config.yaml
arch: "swin"
model: "multi-label image tagger"
dataset: "simulated telescope pictures of galaxies"
train_examples: 97500
image_size: 64
crop_scale_min: 1
horizontal_flip: false
translate: 0.06
norm: "layernorm"
norm_position: "pre"
activation: "geglu"
mlp_ratio: 4
head_dim: 32
fused_qkv: false
bias: "none"
qk_norm: false
parallel_block: false
inner_norm: false
drop_path: 0.15
patch_size: [4, 4]
conv_stem: false
depths: [2, 4, 2]
widths: [48, 96, 192]
num_labels: 16
init: "kaiming_normal"
residual_init: "scaled_by_depth"
optimizer: "soap"
beta2: 0.95
lr: 0.003
beta1: 0.95
shampoo_beta: 0.95
eps: 1e-08
precondition_frequency: 16
max_precond_dim: 1536
one_sided: false
adamw_lr_other_params: 0.0016
grad_clip: 3.0
ema_decay: 0.999
steps: 40000
batch_size: 128
epochs: 52.5
lr_schedule: "constant"
warmup_steps: 8000
weight_decay: 0.01
adamw_weight_decay_other_params: 0.01
Rows from block 5, named by matrix and row number. Rows with one number belong to one attention dimension. Each number is 500 + 40 x the weight over its row's rms, rounded and kept within 0 to 999. All counts start at 0. Numbers have three digits each. After the name is the row's rms in percent of the matrix's.
# v: window attention value (model.blocks.5.attn.v.weight, 96x96), inputs 48-95
# proj: window attention output (model.blocks.5.attn.proj.weight, 96x96, transposed), outputs 48-95
v.33 081:457553492526488476509508523593517570541493548551554525549518541481516554465502490505411498564498419470491475482416479587476482523475461450511548
proj.33 079:460489596450484479451508484492536440571467421493464544507482497396503491559526479494507477528562479531501517431465447530521493460465505559559477
v.34 077:446468524470561410528468455565519536532498474510549493477446502471524431486542482485466517510557484523524511431519509547499481442545465505391502
proj.34 075:401500509482519495518420536457447520524472544502485466483448435389479472516590509514540506431538512523440454473458452475514530538529539491616465
v.35 079:439459438472477524405440514465509476489466487507465458481525526436427456433464473507500532461514494466436493440488496434595425542492488456515481
proj.35 077:502533497440557470569465492416514570529560533429460536419535420493565531518527506478500521553587423472528454454493523474489494525467591490467506
v.36 101:483547585527496496464477429533534476443538512459463539554483534510543481535464481485457492424416511544471492500506473477466541452510485479411482
proj.36 106:546468616515557459446532483543489523428506466600486479478467502523523503479556533455545496473484506561528497557464479498465490448454474491543486
v.37 089:501559446465518527566452577463486518534534487494439506545475545508486489530461479562500540553513506553545530564484527543517503509527467519479512
proj.37 083:507467504510535496479484562535492487497502482480488493492460483524492480444532474590456516515528510475490502475521551376552548513556474543499536
v.38 087:442443527527482450543491436533510567512519550535520412478486472494538560532564592477474524462498479532507591516517489520506519505485516597451558
proj.38 081:527470548531476418517574480518470480590504511490548506544550516506485479497492487521532470518535567509483582567447526476548575519578487571564508
v.39 077:545459545526451480495460481497439547484546501470548492597500511452466503455559585480515492544526450443393453506569418484507520469518477505583538
proj.39 074:455537560468516512550526530493504504497464521494540516403512495556500472494524511498547542504541504561458570602557549510486466564490534562469553
v.40 090:467427489502467461496461505524526564524459526484520473488514512510458525512485489475444520521486470501466447476534512539502475532491508454498452
proj.40 091:461456462517505552494462457418450467581504579467470508480496441536551502485549511507489390558595547509499525478536510535476455469491553544540510
v.41 097:509506567505540492461536497506493477442589487519454565483519511483509488535439479474532434527508501407538486545488554436475504505488581492546552
proj.41 089:537497494535519519531541509510545455472416493482521477490503583512501515510481487512461478511433428449554471500358476498490525527447470458581551
v.42 105:558510462520503553448479534458522555428500571493569521575495501434503485581504521456488537492538482437470483533542461466496518461562438400490500
proj.42 095:496483519439457478476506530560550536445540524469504555468493498556456520440555515513437532452474542579487547443543552467505594536503497524454498
v.43 117:438498462468583546480548497566501448451531482419464468446519507528476473402429534440512478485526459493470578476473525493483467459491515607497542
proj.43 112:566545645513465519539472555531518486515496535561498503487549524485464475543522443512494471446556457483481483557471556531518474492494532531491480
v.44 097:540371483465548504508493496484457458497458408417433457506522511451546449497471492475483535510489487474562539522493449460495473492445534492542516
proj.44 099:505509445546552496601553521424513534484461519540547484529518478450457517478510438474492444468531479443532506460473547528469447517521576411522588
v.45 083:562455523520534469482462542442462541535488521505509451494497494504522439405576518518473534534489438596493508469508558544545447556568518498517555
proj.45 090:506547415476515482554423492450531531566508492491591523434516438502534527489503575541529541562574579527492513460493496439477545438541518556536504
v.46 089:459522480516540486529520559550498524530498578445475508527433541459492555441438495500491502511445536457576533495500502506456500466399501526487525
proj.46 085:500506477511550383448544550534452476505457484519413428503572437517499462493512399493498455514510480454513454472497527524486481461460537415490462
v.47 096:450554528426485513435514479451485414461460426497469553489478528435495500545426461537519530551489542494533497527510514498531520555423528458423531
proj.47 103:531454437467532442477517450485518498465459478493503442512512493539470501450443461490445460483500451500520501453409464510483466472485525490537555
v.48 074:469509446474520541428546514416555467493411490424470517460541520414525504531506491543452470449461552564486480514464438470512479567501444540446523
proj.48 086:505516522473478419490524427536524554476535457587554557540536475447532554437451537440473536430474481536493456483478475492478482530516513441452559
v.49 100:427518404403498547478447440582517478525461496510501436450546489523497450528445496467519498554531523482469463503555544546475433479513508502476468
proj.49 098:534497493508484588516496503433501528531540519474467466540518512500448512510486528552410403433552464581469509457504544542573481516514495531492463
v.50 093:536505549520463462579488506492505499472417496465514570530472561485558501500526511507495454522513525534465517495470456579528486601568483570506538
proj.50 094:474538545439473470472524491516467524415499414551568469463549458434506504479517550517512525454450507499457538523501492446517538498485414534469515
v.51 094:519540516524508443496577452483462475540502418440456469431504471488415511503500505492523493543490531513577597505462508515457535457473474542482492
proj.51 095:485466469579478509576495556499510405557541570520520544558474474505527588538466445523544474551525503465499500547476512508513435500565550534544578
v.52 098:583451453488418509475432580516528447470455465529572480510495531528467553486493505534438567443519498497442470522455476483508446524482482485519399
proj.52 088:520449533499524509501471474534541541497546492532487538567441512434518520480541515500507580611477504505546495426515497461456554470426494545497553
v.53 079:506499505520445519526515547510535488485524444532419477474537575581470468490521514503473516361470480535468553490520479445549485519602561530550475
proj.53 082:549487518528532469550448442514460528522545434534488518476524464511550511525505533463532579488510501477481477593542530446515532466459480533500480
v.54 086:506442472531527430402515509478479500457469450510482466433556520525412446492522467529525541549554453440532558570454525518515502556511506539491536
proj.54 089:458505500472534489553434424494486514588460494536562473477504529466490583492463408496448461471536502541524469535462461503471488466519470513545522
v.55 075:495448482469529516546493504467447457529428463509474506482516495492454525463436472511518520535419543452459529497478526503477563544536519530472543
proj.55 089:578437432490552510482508451495576483494421453525504511515453451517446532499409577496468539509522457493566502490541520491471515454520606518503578
v.56 095:479432526496538460523521500400445491552498614555544474501514518462467542420564495549498503535486427485574536469468477491459543492545461461476547
proj.56 102:414495453442470506473532556475614496512529474494476537422488387517504482489427511515485566549535528458452425429491485507519538433444505512478444
v.57 089:501566537478524478549563498432452452491469532461509472500450570561498507473445512493522591499548490500534514497520550483538510590555515514499600
proj.57 091:515513443470499485559457510506540525535478430504504505537529452560502546496481485516508526524556522532442474487429474481557499443506533548511511
v.58 096:573533414475520591498527519567505469435528479493524496558494465474487476488464503538473556446510481481445450548521472431532544535512431442514448
proj.58 092:500463512450525422478477508492600545477577483528548507545525576508524482495497478470478538459564519478534485476458493473513515577454458498439561
v.59 096:506560516483492512460492452454529474480414438494441611541534503498475501533479455556496519540469501432511530522490550530476537549465529465449464
proj.59 089:519519477464505526472553473504521486436491482481492453530472524511522567478500497456515518520460403538525448450452451555465426459455495483554510
v.60 092:567503468474427464467477519502496463502506521600523536426516521502582511440485524567496471539489424514514536560569546558535443570496516498478483
proj.60 084:495508505509485527532530530485429516514544480465505545447521479492515516530428511495495587519468469482493486518521543554567572412493442495487449
v.61 093:523566517510456501471497499550511485505443450522469480531538594446429460587461506507528529478431531485512511595471505464527564459508521577544575
proj.61 099:627405546520540446484520479558396508466483435541545460502479568503499544514451433454546539463507499534503514568513531516509549504483464559475555
v.62 093:554541481483462506524504543496532403487528459517524525505438525548533485587523559485484481438495493527483458519486444407504505499540491515540503
proj.62 102:409469549514518526587452497503469552485500469527537490517512553551515513513494526497508492441460476601440546581494471519534495556504466430518525
v.63 081:505387496470432545522522494434495475469481495500510473502537520532479425533547494471472530519455438535528511543521466456515556527475491507532475
proj.63 084:507462514542503527555484498510570559586519579547525576457565481487552502509466572480562548551590537508525545412498491538496491495465492548459512
v.64 077:507535486486465392540404485452460538507492491501528427467496559485474489519475559534484447471545537524487511486543539569493442552497483464426536
proj.64 082:519548486442500476501552568495441542488473459516546528564451452477423513522498498501559483458521541452502471510476467503569454482500486536577537
v.65 139:494479541481443564457593450451508465409494503537543494491520509465441484446578473590511573540477543491476491494545412443436434490449506551500531
proj.65 116:481461469547532426478504550529531485578577408500446512513545536461507458491489484511523496454545464500486517464500512506461429526576518495465516
v.66 093:477478549502524541539507441482535475459543515572424490495485510448498445421408495525518496525424534450474473491548512500583461487498430535474479
proj.66 095:458548507510508513470528533473562522521452480477517542499509489442515516493508509558504493577595509522553442543413457515433459560495533443553555
v.67 098:465450507453453490523521481545493536568534477505496469536528504477500507450533488568467416506525453529522509459512544495466496441402547518521507
proj.67 095:545428552508547428520467446482555507533521485514507502535449554590472505514523476405486474508460568512520489454522554532552519540530440545431452
v.68 094:533502534498471523507522454494524436518430557503563507504471483561495505512540482487506588491472471452540530618460497425521480589505504527514441
proj.68 101:472515444464468579487550459532476498514545485469494444524470473486584503499515485493501518495483481524456454550543385465514449492537537466492520
v.69 105:562483473492470578504495527463506446543484515445519466464441419547447529589510486538405575546506523498497516553427584478528497514470465516497526
proj.69 099:491556552471467566494497524510477453554508445495510487524558499533527456473475438535479485475557467509527453516558484535532557426500494447486445
v.70 083:504512527528517536489514475543525481511505480458387512484514461432459551489493535459489440563510525521533485497533511515553479451534461553472493
proj.70 084:517477539538499571524478522457549516533474523553598543516509557561593479495505495549445519535512486518521545506477574493442567584453477531455496
v.71 098:499500546553497553398547477462437533463394472483514454438479505581503539384477489550495490544490522470510532529555430464480470510490474452506499
proj.71 094:528409522511584517509514500574511516575520450527522464490480504427547530472591468502482566455506540574522516537523463507446521471538526499516448
v.72 112:495469439504492534495591434531436531499465509550523468506483512517441526467462535556495552530485508462433504493474489490531552462532441517397540
proj.72 099:480539606526458460392489532557481554550490518486434511439564498479444438464450518490542453462494514551540554535518461494448418541484514536433447
v.73 096:539474451551439509499458581527475466521456499458467480475540491441491574491440511425474467493483479442475499541511465518475557541534515466518551
proj.73 103:499492568463481509515491485518481464559408497435498473471500533527501510521534495438373497442481561495457550540480530453470507435513520587486468
v.74 094:549487531540493593530486495530483445518493506522432457511550534443534538473446485520491542475465491558579542518521501498547540515453475474553512
proj.74 086:470490509453512524493575552505467576485487499450412521466401474556485492551559485519522483541512560486514443480464519427434468464475499454485506
v.75 090:441522569514540472495486554534557487473501459507501494461484417492539504478498504472543524509540619496558518439528513552449418510456557494525545
proj.75 083:462463503456516541484513378479515493528491471520499455470501454436537458477502545553478502478566543518548569433459477507557498547499464530544437
v.76 089:501594471470576526508492528474487530487507518451521504484551508499562528554503539468520495508514528586469489527455500498500530575501482450533419
proj.76 094:514505481503447563567463445458477458494488569481581541464490460426475510500481475509496585500486573497467482540554474528516530511468568509500471
v.77 084:510508477530521479462488487517453482482518472498431495461486501456483512568561502470431486494518479472431563439536578467467477513546419465500483
proj.77 089:489454506496510516523495470590371517525561522515545470550532507474473433477470553554473519528451576468523579510484488511525521521485549499421471
v.78 095:447467466459527546528511475547469503523468434538475525524519512509540524444525521485537447545479502414481530474564421443468471510408438474503500
proj.78 089:528466517483443541460500452494423464496562495467519537459514557424511445499476492489491549512487544448499515551469505460466552477577535573441519
v.79 107:566562507450480507450504570477476428500512451455480575531426470542574468472496483447562528504532558514495503495558461537497483551626530453531448
proj.79 105:428483507541479490488498484534481513445514444543563398447510501498550599411465457542485484534547502475494539538478485577518508475410482423548522
v.80 104:466521445468527482534438490469436535555515531524432547526536561508515531520538481522475479507571412472514539539517449547500518525447450492534492
proj.80 098:507516535469511439491506490503489375474498442475574523433483430497445457529485517483489515580489441461511422507580416462453460504490554484547512
v.81 094:522572535439494501495441498486452482549462480492491450543480437514541504561425521457476522523502543503423469432529533517488558598514499524511498
proj.81 087:431569483475501517538536426488517508464492499462528439418510439511427532489437442572457472485551504510479501530453522524524563491486551520544476
v.82 088:470556423526540524478529553503543464391446511504428552549509567513520477463521522439536458422479566488493466484552596449495476465565453475449426
proj.82 083:472536459492456512523470461440479542487442506561566479524498514493500482485476530581524508528510482482530536492487499507418553561472540448568549
v.83 105:520577506517457440427490604469515592516574463543556524495449542421441469509492570471504455478519497501525550528475482487506561511502592516467480
proj.83 105:550492567496536510538458476488514457520509539485502510518503483518532476468493531414479511576480544514498527573447471532527493494449515512477524
v.84 105:501437489484588542496559491488543446516550409485530461459503527409491424454489531532481526501442458535474416532535575546518541491517446531529497
proj.84 104:480474410555507486464515549531483509509495523434475535494564544504552497486520495528476531574500566521500450508491494495499482463395462426438595
v.85 105:476492510547454517538518474439545515533519502461501480505447450566506505458498427498519530451487478529433484533457552484486426539461501528513556
proj.85 103:495545497469499530498487527442571494488553562548456535531535487506505486521479511518541427466507486539446448480478419535518458474527463537427418
v.86 105:447495529428493518437538536485542536536501512504510473439482439477453476507454517487483517574467575537473483470501471441515541476449548533506580
proj.86 089:530510550538475467447514487482541480558520491437458501519474499450483479456442440527513494505500516531551545480432563541540549534542440520533416
v.87 082:501480525467508513514445506485453467469501523522462502488527481520455589542522422522503511491461505435476509466511432453460395505523494500497475
proj.87 089:472458562484506483463517469592421483541521454512548518499521472468410516467459522481461536400521467477475553511483473538427466489573523521475420
v.88 094:538446530557511520494455507488547539550504455527485445440547471498463564491444525490449533598480528424534523500506447447553485509411523471595453
proj.88 099:498473572498545551459546478543483453534477446414571560459497439437491432473537459425440569448519558508531416519471482518497515452502480494539444